A small self-supervised image encoder, trained from scratch.
Model: arch mlp_mixer, activation squared_relu.
Training: adamw at rate 0.0014, batches of 256.
Data: trained on procedural textures in two colours, tilted and lit, 97500 training examples.
Rows from block 3 of a small self-supervised image encoder, named by matrix and row number. Rows with one number belong to one neuron. Each number is 128 + 24 x the weight over its row's rms, rounded and kept within 0 to 255. All counts start at 0. Numbers have three digits each. After the name is the row's rms in percent of the matrix's.
After each neuron's rows are labels from the 100 images, of 14848, where the neuron reaches its highest value: "top examples" is what is common among them. Only what is clearly more common there than usual is listed. The data: procedural textures in two colours, tilted and lit.
# fc1: MLP up (model.blocks.3.mlp.fc1.weight, 1024x256), inputs 128-255
# fc2: MLP down (model.blocks.3.mlp.fc2.weight, 256x1024, transposed), outputs 128-255

fc1.110 104:154158120110138152177137102097153114110169118161103153147110146106125143118115131145118194143121172141112130129149157083132123106125145130125123105119103135123139115102139161129104165133165138115083111111129124167106135154118143141130093140121111131152079073152137143119088166150109185149126119142095112137135130109140130112119135143125112110133091118142146106134151129150150137141111
fc2.110 101:103076135090128130129135105089138126148181153077109098108090130129168166110133143097124132106108160115111127088120126142137102164143107126150158123118158128143106107097122126125140144174147175139103112117132165142102119153121135149151127126124177145137198098139133168127091179125103139135120147183155104124098116132114097111122127145168107138144089117108112111126141136132144143125142
top examples: wood

fc1.39 102:089100144132145048097154106165120144137126133171153107110110188052153114103143147136100091133108131133126141142070105152111174128112145178143108096126115086122131112082137124142104162102167138134128115164157130152136113126103159107114143133162142099123130153124134095159157128127111123159112119126164122076131158139132132165143105117124120087130128135112113113125139047127126115159139
fc2.39 100:100131134113127149133141129106122134106098095140112122150112080068212129093119136142132129160126162128068086116088135135113175117133133116085122145116116090142134126119114140112150170132127106135134167140112130133115156114084138113151079123116110126143096144130132102182135155130083132095129100118182141110112157141161149143170187072093123120118116117141129118124124126108141127156103
top examples: blue; green; pattern colour: blue; ground colour: green

fc1.482 102:126100120087082135141139121149205099133122125154145110124130100094122130201093121124146089136083129106116106122148140114129109155131111124133105161153131121135095129149155117131130124131126113168181125119119140090135116133109127120130156076132117151117101129110088094098091098129155161140131098141095130082121169185138101128134111135116121130116112107132111128127130111131108134165100
fc2.482 106:121137090138100145154126177116100121127126149096139114173127109127152123090085116131130118081170117130167107115112163116107138122123169162117097093153081152140138126144124138134136102176140144148137104171120104122151106084108131093125101150136163130129121158138145098163135112147116151154124137134142123136144080128136163120110101104159115153157143119164152139110118133109150128131121
top examples: plaid

fc1.35 116:135120122115120111110130151169174108147141114155093119168135127142090196154164104123105103109141114117135078120136102074100121158113109126151104101108097155095108128151142116129141141129145147136086146147140143178113141171122115156179128107113098134139125064152135089131101139136128131157136145141120150132136152085135129144141147135122126140143107135107113168115123120116152136151118
fc2.35 111:109091108125119130134081132114118136105162186151131115115103103097141059152093109146151181152085136112139136073106148159111130121137101102161117097116146102101150122108156166152107112134104128139132117122084111111098120120122108108096120129129167108137199133096142105172102135150143147129149158129136139149144139180108166125097141098116151173116132139097104143163119119142121111119124
top examples: zigzag; wavy

fc1.11 105:154155148137136116149133165147115141105181127082118092109109145125146150098127140062163114110147125152116109158130107138074159099136158145149138111140107108140174133034138176125144138091144143120137164135156106151140128131150155086126153114128140127119132122135151121145164090153144137116108130154125135121114094142118170150107138138099115119118163137140135118125117121155105146125118
fc2.11 106:094103119124116121147101193151092136132131128095103086177099112181123134165104125122088124159141157110092119118096119143118093131137127129131130141157126187111129120117131123127126118199104098129124114121116111142157124116132105100133101088141096111127112130186116139160108105120122159119112147112118092171133175105119141142127117125128078095118124115125110135120102124098103120143118
top examples: plaid

fc1.148 100:167179114110133089170131098147109074158161134112135131092121157137118103091139130097160096101154112127144120182142112113095133136118157157117095168092101101169166118095128163096154152119098143137144104099119156146110133138123127102134110137119109102133103131157090138139123102113114093099167131100122127107114088187146155136130106172121149153112118099141115183164099116138165081122103
fc2.148 095:092085151127137083129136136127154124160081120141127093142124152122090101118121134196139135156137114126115183129113121157152146150148058102061125108107156134090092111115138113124135148151157137132123131142135117126125101158128133136157127163145082154104130178122182111149142144154104096142132131089167115138171132139109132145101106153076110152148149158127128120120127111152128151124178
top examples: wood

fc1.391 108:164151168158136091176100092169143139100122143103065118073133132132142103164143129072160123145138103126154158094133112118083145126099091126118144138109172081139149130118151106117157110128145152125123151136148114139109111105149147054128168131101105113102123161141124103144140137106132122098131152124149144058127117132124094144158157148091107130104157134088082144118116089107094145131124
fc2.391 100:114094134130090153164132105103116150128087130123142106116133112140131096146114122145132088127110148141110125147131115114143156153158126121085137107104131120137150135118097147146160111114122146165128095147118074157123143124140125147147174116147187137107134103085172063119142127130101135109137063106148116158135098134139168124104111142128145128159132110138153146135134124141083094166131
top examples: fine scale; scaly; woven

fc1.721 081:111136143145117105162127153149134115108146125117118117141074216078164122112098025143097120126119135098127097130173153120117124149156123154093113136126111091103129092114114149156104122094150130150102121156143118118143118154090099133140143145132125119131155149132123092131131098100142084124110098105113144139131121138126142147113118194122166140129142120117149149143166101158122144130127
fc2.721 091:104120115151115095116142139099110134116101107150107104124109173137125131151100121138124141110159107145061144178150133137144113146136144119098098104122130121122136086148123094060155108115155097151172104153152123125086156189101176147111087106103140145149115115100127149116123151034156112119169141132122109132172145121165148104123148099105139133147152110143153102111106104150126175112103
top examples: black; blue; pattern colour: black; ground colour: blue

fc1.573 104:157118159141120101107123104135115106134126143112151123113116092120097138142117145098131084141123157156120087122093137132149145130105155139084112100108106119105146109128134122097138102136158144118152119141153133153115139135135107147174155138128144138177168081128147115123191135116102112140109159143119129175123134097115114153163154154067118125089098128136128110091133152142134154137097
fc2.573 094:148131132158132149147146119133135135149093115144148116113097136139095137120105112140118125129088092109135159091207146114119141108078121115131112115119130121132103128137141131128126097129076093122155114163102153109061119144176140110084164109140173102093118174076145132183129154132113138111143164113120099149154117129126107173084105112097195131148139143097137124167127121125095158076119
top examples: black; pattern colour: black

fc1.491 105:146127123155134107158157110132108131172164163136099130122136174118157103144157130100103162096126148121149133179122169140115131102105145135140112070141125120098116158130150147114135126109126162124093141119152067129160134143124136110123135155127116102131098082125118134144075126090149125140132142157117168132118072134124140079099128144138123113112115086141113123159143100180150143138101
fc2.491 102:103130106126093118143167122126120148154134110103119111118140091128100113157104147097127109133087145152118130149128095125169108109127156116112092146140146145115147119096153106150119132108133135106115096156103143124129093146116171166151124127070098129120147132142104182149152105136168146150117142101106088140135117137094123163119134147130147148107099107135121134134081129191119087149104
top examples: looped; pattern colour: white

fc1.64 086:119117129115141112105144127156159120106119105178123173133126124126124140127148107117100120133140151154138112084153131148129113200119093135120120139110151101121123153138119119123129077145117136149119147137158140162152126116120134137124087136006115133133186126169101070135106119143108130121108107119131109124117121124142104139130102161113133117100116123158106140137156135112121154146159
fc2.64 089:136129081130125122103147093130126107117144125132151118111118139062120101148136123088134126149117106084113124173160126122111122122127118160150108144135133100107145131193115132123107143164075096077118130113136154097141130147130132120102128134161125117130087116133114123132106149092112115149155161159091077124129133137154090111084156091125124146148099133167108167173127103132126146105168
top examples: fine scale

fc1.503 098:131176128131145130137104119124152128149141109124085095093128167119109106143104147090139142073173092105134155136151111136100120124101134134089101117124109094131161146124152097171138108094121160123105125084101140095136138169129113110120120163119075131138115100128137156100090085162061101125148144132107117164094142150115133116110119140118119130099142098143149145149131157145157097146137
fc2.503 094:135081118109110154116098169163152146142137159102109107109129132103151110136128129117111133110120135075126144134141069154134111117136139097148127141122140108122085112100147114115153115108138167064132118126146113140157153159149125109129145135103091112163184120128078154154131123179149145092168153109104170121116140140080163134168147164130132157118141130117122124144199134160145126111140
top examples: crumpled; pink; orange; yellow

fc1.40 094:105120104177133162148143101145144116113129161093124096103140156103094133152108103087103063137137104114145150139115114089112195100120121171104099140151137112139152144122098106088149103097149139136112163132163133091111156133090125102136144152120114143142100111134120093183110131114118135114129120135177140136124139105132139107164116117122140083095162090131119110114152153126130175151144
fc2.40 092:145112151114125119132143167138131117129128084125138117120132145113157142129076164125107097150103149114155107104139136117138121147138112144142143118134101142122095107135067096101215121102116154153170143141146092143110133073139138117119097065094138112114133149117084128137153147151174123125128084152160141125142096163134145143137151118106111108140082191128117119115159135100110119133151
top examples: checkered

fc1.635 102:139127145151100117115126192163103099120146131121087151156139168122124147114153132163111128106148082130133150101135178120114152151137100131150128146147078111123135105072147094145093108103104116168149148147115118115137107109156133126112163141098134120138150149127087134153156112141132142126131142111133087104116104108117123171104145179105174120145143180130142185077135120116145145144131
fc2.635 103:107098132108143143120111187104064105106145148138127150119105144107112106110155116111114109125145097077110185093103106109143097148124147124117146156153147132118128108163107152132121085140113125119090130163112133123148078089128139161116098103109158088150144144138144101128123112124118143163136119095149126145120163150132154127112153139186109106185121135119108130140129160128127125138155
top examples: plaid

fc1.686 102:121133135123125132135144115106090124126135156152098174153162111124136095123103135144114132113113136138135177121134142183129118107117144131111101131119213088128121139133140148127124122136096124153129079118071130071165161186129102141104111128116133142145137183088112135135130125153128171102130114095118121128123119142124184132090116097124122117124130127143102109153125133166091121147114
fc2.686 105:116133121115128109153122097095122123124143119139098122094148093148118100124075091113160172127116138064110151110140127107148087119098094111150131082141150125134141122141186149124118111121137101131150116134106102091110107107168138120121106128121146119094131128120146103134128113143131162118126132131127157137137142153138135102135145090117126163115117115134086131129102178130120111092128
top examples: zigzag; wavy

fc1.189 109:130093138105150106150108133119133099110163097154144103114105157120162164152109131072128129131112118102130091135117155122140149102150136128122100183058154119082121105139109125150117158126157178088084108115121146162110126143141143138172125118104114114159151103156115092175128144128071102142134139148168130109116122123151107146094137123109111141121127104136137132129118128161104110110146
fc2.189 103:084097109120151116133087161183147134117100170120111147137086113171108111156166157140119093139150078078088153127147125139132114142095139111141123199146143107085106110152104137127122106186107100191109129093121147147142129120106113135103097128136121107128089125134139197124163150094134110109136148114151088127128134120145127130113097112112150172128125132125118123143131131139111173093124
top examples: wood

fc1.303 090:118102068139124061119153143109137133103119127152166114106111132122104092146095131121140144110138133166108148124114154153107124139106118151081124106157161119088123134111164153156139112090130135120131145130162101135095119138151136098117151128140092086087170147144121078110143134134102128162113124139155150040126165114140130107118094132127153108052133104127122138113136083116157124120123
fc2.303 090:143130122131110118158093122120117197150072133108136154118116125136129150137137146102132160089110145137102102114085140089089155124137113122101154142109103122156100129146130114077144148126128123157124127144134124109135119105122132149106155136161126112165108122120154154144105104058091146095135162139136092158184116095153132182124165087107084106117116119104114096089122150088144102143164
top examples: blue; ground colour: blue; brown; pattern colour: blue

fc1.203 090:125147161121093082118141125115151111115106120065122112098091141120137123108142115097147119131162130141099106215131132128085132105132162121144146086107148095102145122130134152093199144112142145112107162130144136105114123131134124079127095156149128132163097125125116136113145110126127108135129107134103159120120127132116157102135107108126115119099102139126130084149109114161127097132125
fc2.203 099:127111133092116100110149153113134106093176101140146114128089154095103121083129105088118115116109131108101115111134148145103126149136170137096129170110175185113103131155116140138050132096124158136119129095117135146128107127145113141109123144136121124144151132117117115153132156130107109093155141129122102142130156104152152140132114107121130090132109123139106170124145141123133143121097
top examples: labyrinth; grid

fc1.516 086:096104152120114117147105154118103117145130112144157133147139096105142106165113169055117135124130119081119143144121105142146101114141145149116108153125137117041117126113086136144107112098146141119111114096130134125119150133088120154199153111117091107108155147142073097135147077129114134123163124123129115084079141129170124132105104144121159125085115119104153088125128097161132174131175
fc2.516 091:118177123092137125130106121107151119135125156147094073089102180130106139114132072091132132159138111138131140160152137099137119118104152130120126114136156155105170116129164113112168130109123163101141133135135131133130111106144155121132147146122138114123117120149122163115148125098151154109119139136128100139197152109123104115124118110103137160120132100161102112164118137131140131085075
top examples: black; teal; pattern colour: black; ground colour: black

fc1.224 092:155085077098116145139120124153122109084146116150127166115123151115114173128132096138127138146123129110174144086176152135125155131172120158144116141113128143131087145122103146100127128110079116137086101135121151081087129140159139105134106086141108103151143094127119101155147148162109135125102113158124085158097100146142151116142106097106139123116120121145131128074116151120130132157106
fc2.224 094:164126122123102134149138152066165123140183089139108154116128117157153124165091176148121099163093124166123091138127130120133178143116130101133116107120130128138109113106139146166161153130126131084123148146121091159133119100165154113116136137173129137127149153118103104130147109114163126123156110110124185101125113154082148170141122123140102147155125120139077122090087154133082139136136
top examples: checkered; diamond; triangles

fc1.282 101:144139152094096124130126152136165166157147117142123104149122127131125155139063134131149059102101121170136149126155151120131100118204121132123078186114133119123139097100119123129127125114142124108105142107105178154089117163152129148135113118111141105169151138143081143096152099106099116159130146118096152127132155085134122148159104165120104138123146176126096152131110152099082076115126
fc2.282 097:127082112170076152144082153161157117153157121142174122117128114149124121122099139114131102164139124145167164111148159133152105082117184125145119196143125113143116109122108125104119079163089118120125095128125151162139130159127110140190137100130122113145118114130149141128145127151146166135126132066095151140149149129124101078127145143115141134121159160109165107145162163164093120101123
top examples: looped; ground colour: black

fc1.684 109:124161155140170131114158148147107147145110179116115115104166127136129133130095123133134130114067109111124098120104149166098109130154142121128137136162182087100152118102135219111100136137091137136110079132070131134145149134122110094097133105124142145135123161104065126108126142132132161130123114101106142100131118121107196143109158156112102131118120161122124096120091133157094092107113
fc2.684 108:156086126125092122124107128155093148107080084164132158169161124154088177092161130157088111142145130131166129089145149107180113135106122163139147134107120125126129137134131130150072067108153122135140186140153099120107109087130137165094140084122135071122111119138128093083161165123125138065141128135123162124164150120152139125132102098136161145149112139125111135170160138076106124149162
top examples: zigzag; wavy; diamond

fc1.105 096:144121088119114113109139140130088103165138119133131150115114083128122149085168125131115081104105105136119149129147133137138116125148140126091093121105179133153104105144146108138124093131131132144123119134103106161119116201120124137188110133128124130193119158166115072112159126119109119108135134103132142148119131083144142126175096123165085116123117119141109122140171128113124100109113
fc2.105 096:113110130108104162145108136171141109129129112106144109116132122109130160121107157109130121146135188084102128118140115161167098094139095095167135112181108156126146122107153114117160111113117105107139138110116178119150132123120121127103153132098122127154130103177142151129116083104179179128124141132117143109125108103126121096159152117100129141098120101126126120136109139137131130114118
top examples: looped

fc1.630 100:126163090133141138204127132143147145090136125103111105159150135092085114149099095117152090113171136119115089078099141122133154143088099141120128169116140099140152111121125116111153126112119160153108114103125120157134129154096124120155115163113107153152123142086101124121118126104147163183147109162137145142090139135143133121166165125118103140113152145149110086145088119084132127131104
fc2.630 092:148106153145066123134105109123117136155077083131106135114145116148158136120074131146128148126144141158147177116105125151180101105145165115137121155072095114130117119174117153133140084167146134148113121094149072139106140112135158147148095130121124190116114123096116142146125145138101140119168112085134153101123126126120141135149120136087149128085159085115146122162150118122135102119164
top examples: looped

fc1.596 097:130120123101100116130123095130169119120183106156158151157109092136107145135110138140122137119107133166149128105160160133152113153148079134113098122088135138119147134117132136136120154115129195134085091133113121153073114215138168162211095137097123100111137100170119132120127148123128142181148135131114097151125110112150121143107143142119139123094097142126144084120166135116100084149132
fc2.596 094:103071138143153157162096118141107158160146167094108141121101122164102112113170160132154137176128141059106148120126140150132125109116099105098185131127091139123109107104131162133139096167125110105140113106134158147115140134149129135146118128181131123128113079124102124135064096141109149115132138168143116126113097140125154118143121101137126174111134104113137134109134117154154135120129
top examples: wood

fc1.302 100:138122127112135138123152146129131106107105165134147101082134132113175100154125109148127091116118108119134113125121115117127145117105097165099112152161108126143115142111149063117130085120085136162119105126090133123180137175106115129154123106160117128128137093149131101121146130125116101093120153113142143135150118138159180103102160160122133124118137131134148107134152124156130131112151
fc2.302 095:096134120123110117143102112107124099114111130103188105117133106126135119091165120062152132097145111144100113154136091152153126107142132086122166138093129128104161139106155160116166137112177157114105124110138139164160127120119119131156165174143157165151118101116155161131157105110153157128149125166142141067130136139113129099151075144147114108103170093112135112153127128151138138145134
top examples: fine scale; crosshatched; black; pattern colour: black

fc1.660 092:094153097137124137135020134118115135108139141136177126162107152088113125078152115140107127135142164151138086105116112161142160095084110167115130117138136112097151120090134124123125107094142137076140168124125160122121162116152133140134144115134124018156135139134094084164133113119104108116124136135116130125123114129123163131137123135112105152119131133069141097114111141115178057143119
fc2.660 101:111058160129061145166109128125077170149146106147195170172138126143137139119159122150141158116158132125119102138095131131173113139100159132116175109129132145108115158155141118145104158101162141144147143129140096122134118085119162142177143161098101064148145119133137140140133101092124112111127143113156116099133149134115123136153131152170114136116115097122115180157111157132123086145175
top examples: crumpled

fc1.157 101:136148148167135119140114164123136146098166113150097107116148117138180105103125128105119126141140133158154091145110124155130128110143113100146152119097138084137142109115112192138122150125118132089120083130141178173164164108151155138097162162134123130095131162092125093117123127148108149114128142134122084101143103113109153205098145182090125127140148181101130125104127094115087129141132
fc2.157 099:116110127086120123111119144100058113103117135149135121143122158112114154157166127118169160139175129099137094131133122162135148120121186167118110122153085088153166112129124146099149127139139110117140127103105122154161138102099103122138121131094108121183093102192125149129123127140148158114141127139097129104123164160119143113135137059109123130125132122112134098154115125118120121116119
top examples: checkered; diamond

fc1.42 105:117138132160159133130133140134106111168116173120140143145134157127103156126134121124105147136098111133146104128121152134118128127136136146159121021137108151121110146142147142133115129125137164133147119136166109133145148161116097106131153134108146130135132077129111110142080116128136097154147154146111117136136097168144125147057140138144146116151080096135132152102115135155149134137124
fc2.42 096:090121117117087108119131099104099175117164098155104156140144103111119107134103115151123075122119144125136131151112156117156136088161156090144110189110130090111136134139154153085066154117115137139135118176105109130102101145128142173142104133095112145158156107164121146132165128135151116121119147103137162142153146113106121127150188137079194139107189162108108146140123136154137136099142
top examples: looped; coarse scale; bubbly; ground colour: black

fc1.654 101:158101104116146129144163164168077097129137117078097112129089167108110111131081099134136124129127122109150158133170158072123138100157094180099073112084112146160083150143145122116117128125143152127128128104122142127121126136126113105159100104148145136130101139159127131138133137180166144108136165105148154168119097093144139099136106132144156118140088124142158119149155127131143135144117
fc2.654 098:100138093121116123133112152137118102161139112116165173179181114164145074096109132173120133109111136145112139137101123144139145163145155099109145153111159084097146123138119149131090142093127120180138084143121126156134138132169148152119121157149139099117176144114114116154169102084164088125155162106151112139145133156118148128096096104108133128142171152072106095150098127155133106129138
top examples: blue

fc1.258 100:137119137140120144158143098105080111139159122130106128144115125116090180112129113115131163121138117140146142149149156119107118131157120176104147079089126140134114126112129141149109133126131135081117165108162124146121164153121118114145108120171138093114140147182093139138094115134075162151094101138080137125132084133171123113139091180115124086137078114106125138090160164134126157129135
fc2.258 099:126139170148142117109151138158173117126152110088099111090114137156156132129088142098140125108124146137125114138136122142136119109109145065148178172102143131128126158126128096139067135144141175136111093150185154122110100142144124099167145117157140163096165138126111166149173087081136117157144129135114123080102117131132092112138128147104115102128145157118113065130150111178124136118139
top examples: crumpled; black; camouflage

fc1.426 095:140135056110117104134162133113116081132108110090144138114081132118126119121140181113111126120126097129150111140125135110116160116102164147090090099137130088122136137109159131163132126132169152144117119190118143131116087142083139122109127103138108151132140134083137067136134147108119127132089094134132151078053141127147124100104156147120131106097117142127082129109155109108138132178120
fc2.426 110:138129107144118122109089087112119110147146111154102111155163142122104106128139136111146121127120108089143118114126114118111111094149174156108151140142105097113101128149115102126114167144084103115118095138140128121102091120102145138110162152143095134155121133076166115132113118144173138117128100151150128175095147093102137113111143092203074105147124134082143115125166149142119126176119
top examples: blue; brown; pattern colour: blue; ground colour: brown

fc1.3 098:105114135155118095116157112128126128132167114134119117149084172111134164123108053139137108151129128136136140137133128129132141108166138155123121109122135098121144128104119126096110144118124131118121124140127128129111153123119130117118127135089145128124148130133100140146139115094145127130062103121128109140164081132145145126109136141137144116108180107144107110105150088115075133160131
fc2.3 102:145126104149133101112153156130110060116169117141098112132122164116144118147119083145125113138133145121119118138110157144144147152137171113137120153132090135152109125141087112164131150159173137129132120092172138128113144141115115131144090094140167136114146110096157156142103158107185132131128098136171123132133151134125148135093198103135105140164157158134125106115138132147105130137129
top examples: blue; purple; ground colour: blue; pattern colour: purple

fc1.27 099:142158131078122130149117129097120133152116097111099127121135129124108172166147157120168091167097146124128124129125090112109108104117133153060145089126131113143118139116183141132136126125088122098135095132088134155126160184142129106192110116178130123167115113121129115071101139163095145104087134149099141141135120141138152100128125157124097097137105135097127148086182144122151169131136
fc2.27 093:080105128123109124141132122138095163145170121069170112099160161135145101128117101104144157137164136098122152177138110122094116127126134142100143101111106122112087152092120134100127132128117155126108123118145120115124127143141117098136115069151154081127094127158147128161108113091175091143124137168162139137119090132166126119132152127130108107164144124103128136137145142144089146174141
top examples: speckled

fc1.428 094:128123129099156083108133114140110134156127102165132163165134106122110143121157101150092116143143144118135091075104124149126122211109102125124106160082124125143127116140132120140120130154102140163095116133112133132114110166116102150118104144047143122138183117190102114123108122128132116132090116115126101148130142122158063153128071127129081128105104143126112092111175127110139136147130
fc2.428 097:111121119116137114136151122112114103146132086150153083116087136082110128150123116062125124091139145105098127133126157114096123081130110158153100121130106155110142129168147125155098110170103119108086184092157155114137114116119129106105136158155083138166060105143105116112123149137091107122117161173107118113146132119145116120120145075120129134138078130156118147163136148107129119116105
top examples: labyrinth

fc1.553 102:134090122131154122133136105112127133116117116070159089117114118114124132080134130070174134144130148142145090149132120148078150124163152109137095129120138061125087148092138135092156141119113133116121063095127142142113158122097121056142112159152140143094168102176155104103163138137121142109141143146098080117106099114127114134079123119109107124106140131153121082156149139147108124167118
fc2.553 095:126148100126143142110149117170164122126106133073101122107149125154120123141113120088090079137096135127097089110116142119146095137112131145151137160116128075121153129149089135091187147169099119116165087138141087127116124119132139135118138116084118149113108123161093144119135120085149148143143153139142087138072129135107107112116081146131123129123121127134127118128128092120132155124110
top examples: wood

fc1.699 097:141132102109078104146114113147158136175122092112133150150130117125140118126082150108161079108135111153127185155123118145150120146120134119113093164071164119112152095111147115149125105097150126137101171111169176146125101140136153170134117113146124106127143173130105111130152119148127114109127117089136175129111166092138095158125073119126103117093160126122108145144123115135077111097152
fc2.699 096:112080076152136132099111104100118100140143123119169103132102133114146126127148121112127123145152120105120150139139156136175121089189119117090108124131116121131133145126121136080126120154121111163124131149112179134132114153107108143221124125140100126160137091148156128151122109128138135143136119080111143157154127128116149110143120119144137110157162131125144152128143177148086131154112
top examples: looped; ground colour: black

fc1.210 097:161146169113113130148105147168132127114118121072118101125104130135131139126138150067170103119121146137127115145126130112108154078113140133127146110119123137121169106090126159157112112112125195104127118135131077123129140133136154109105196117129162122103133126152117098155136080165133150108113127140160111124135094130137139130134148166119078125129175127147172136129172130144121135140151
fc2.210 090:094102101166160137123107145171064136118112132080118120182110121142150129129133138116074123130160126113067094162130152111112121110166161141160115155157103171093124123096125125099203118105101126160129108114133143127144148118143104094136131116123099127140134132161159114122139099128115132091105126134081156104137121117160146106165139168125102169097103133136110147101104123085129154165117
top examples: plaid; striped

fc1.744 097:138120132119091102125145125137148107095142104132165159148129118127140092104120097143096145138146091106114103081130134131125137255116063114135121128127143100134130138133127114133151125141110111160117093146118147155134137114110106141109128140078133140152169141102121129116102138104127116144104140106131107132126109137138101136155087156145128131138130189159138142093118155123127151117125
fc2.744 102:128141085135187100089113207126138136140139110128144105103100161119138086109080101120134126123127111128135139124129146123078110135135134150138107161130136122114131127201111124105107128168113099136142103158122148143153145135146156101106110146088114099140146133106079102119104181114107123135120149100133086155109112127123064133087130103156116072166120135112134145126104135047113143093094
top examples: zigzag

fc1.281 101:140130134137145130135149121122118153124157144135105129146128110140077172083120125083151112121105137151155130130166154077126126113166136158141090128117107130111129113119136129135116115137134135087137163114119120086072127136116184111128108117141146132142159171184100106109166099151092117141146116122118110160125138104135137191148173170124108125145088150138124135099147124114122147158141
fc2.281 102:130123142106124133146122173143138126112145118149108126119166109113147189110106161134102110133119081117128128130101120118151123130095112134179152175119166153156122100109128108153136161168156139126101109104127154197129129147124109134121085113135100123159179167095127176146095108141106135177110126131099131102123100131145110072150099126164141133101113133144126109119099118125104142095105
top examples: black; cracked

fc1.259 092:140147125146107110149105094163157124141102107104112175110099085110151174105144136103104135129168139138152141122108111163117127133087076137146125120119162130122158114123158168163117094126154156109133124124156167131129119137148122120154144119148137104074093176129106113137136107149116129130140103146113126106139136116136111170132080143118127096096148079096144107132140092133138152130170
fc2.259 086:117080108120089167149111168132098094185114107128155109121149112132129162149178144134136107139138143145129119128118103153211161087175182111089148120098134146141112117105101083104110119129138122167158146134150157145136128117132156125143136103153139110126132110123160122149107126121100128100132101098184103140093126088145137142105114130147149089118125103092139134114135127119105131132118
top examples: looped; coarse scale

fc1.714 104:135149138129101131128135143182146102109154132120127145164153167104153123123136128146106144097155116122111126081146188135134147174147077121154120152148095111109163107103128094124086110107143135155135129155121108141156117126126137139109166154080128131129168128164099128141157093121136125128145103106124111096104115116136116153127143199099151131140171157142131173106114136114156131142119
fc2.714 108:105091121094122147154111211096098125128135133113096153098100150098122112144123090095157128129163112088110191140101106107137119161121121148096135166105160123109129114142104153102119083128120124113105145150132107154146107117145128129098099107089156105133153135116155118128090168105084176140138136084134130143114165163129138112089161127171113092175118129096142142162147138121118145165144
top examples: plaid

fc1.206 096:170081140122139149157103112126125136130124099106140103126136180122113145120131148084152146165118124162168104155142130109114161125177079143098078086090123140152091087100152131149109129147142136108089122172135136128101103126146157095147121133163103105135137090167101129157123145168127152133169115140162147150133116120125110135156117121119101098121092084116156107067121145103161121104099
fc2.206 093:145106111109148124142160150135142121150133143123149136123137124118143104133122165150125118099080139121158148170115129115131152132126085108154123126097132102115086105120123107165157161074139104143181108154134136131087140107114141131135155157133147152132160126142112120143131140127090126096156122128157129141130119154113182148127160099096128143134127174125132057091090169102136110068137
top examples: black; diamond; pattern colour: black

fc1.17 100:155117108103093156176147120156136105078143122168160115110112105127143139085139095174103142137157110146146131114113111109078127142105093154119106139112135122167112141150153136099107152149132147130067127116094146139080157162103103087146112125127123158107111078168138149122112174185113161146133148156111153158145172090146138124128143127136131086133118125154114114097140136103144131126124
fc2.17 097:097126144114116107126081118082141139161159150136177106093113134154142106169120148131125167129143139135120159136137115102132130117122114085127153139136138121094116106113152156154132157151100102128106097136137109145109147159155150105132098146173150091171137088125156138149111164128104119176157176122148124139155168167146112104122152066154147115143103160077129124105089144087081122095166
top examples: wood

fc1.424 093:152087120097147068146115099159147132150140111159118154123140178144102130156138122126134125107115144145126149175128146122123131111159138149113114093162088139097084154142139100116120104093145134105148120125113134115139199168121111170138109106152103104139109085136125121112105113110104143122115126139111142109115111145166155093159119147129115106084103157116130116135145082156150118163128
fc2.424 095:116112091131126118090092101100112087130140157118112122153114107142100099138144132098105136150131105106091109141118106172143113092152166110126097143134133127110122127120127115107130123151156141108158152117105085100095120137124107129138132096144108115094133132170143141155138098109132110133126127107129087159145140097116101119073111078092101159152161104093140105119125110134071114179137
top examples: speckled

fc1.14 097:147117096095121092110140159122078107117137125138118121118130114136110140130161107114128115085115115128117140146123142126105136138120119131105113110133175131129101147143176109128166135154128129165124157123124109134136104128106126112114133123145123119179133132172120081103144154130143104122108083130124178116102134092135121104150109104138093117118104111115094079149119112115137130135087
fc2.14 103:127117142096120146111118128155138117110125106134131146131124151102118190107105173095147127096132208098134070105115133179148138150178119131129146112186089142149130141117141093126132128096171137097160134100135127141128129096102128123127142144087131130180135116176133149137136120128174167118136129155134102084128098121126123106174125115113151082110108143127138129111097142130151121108129
top examples: checkered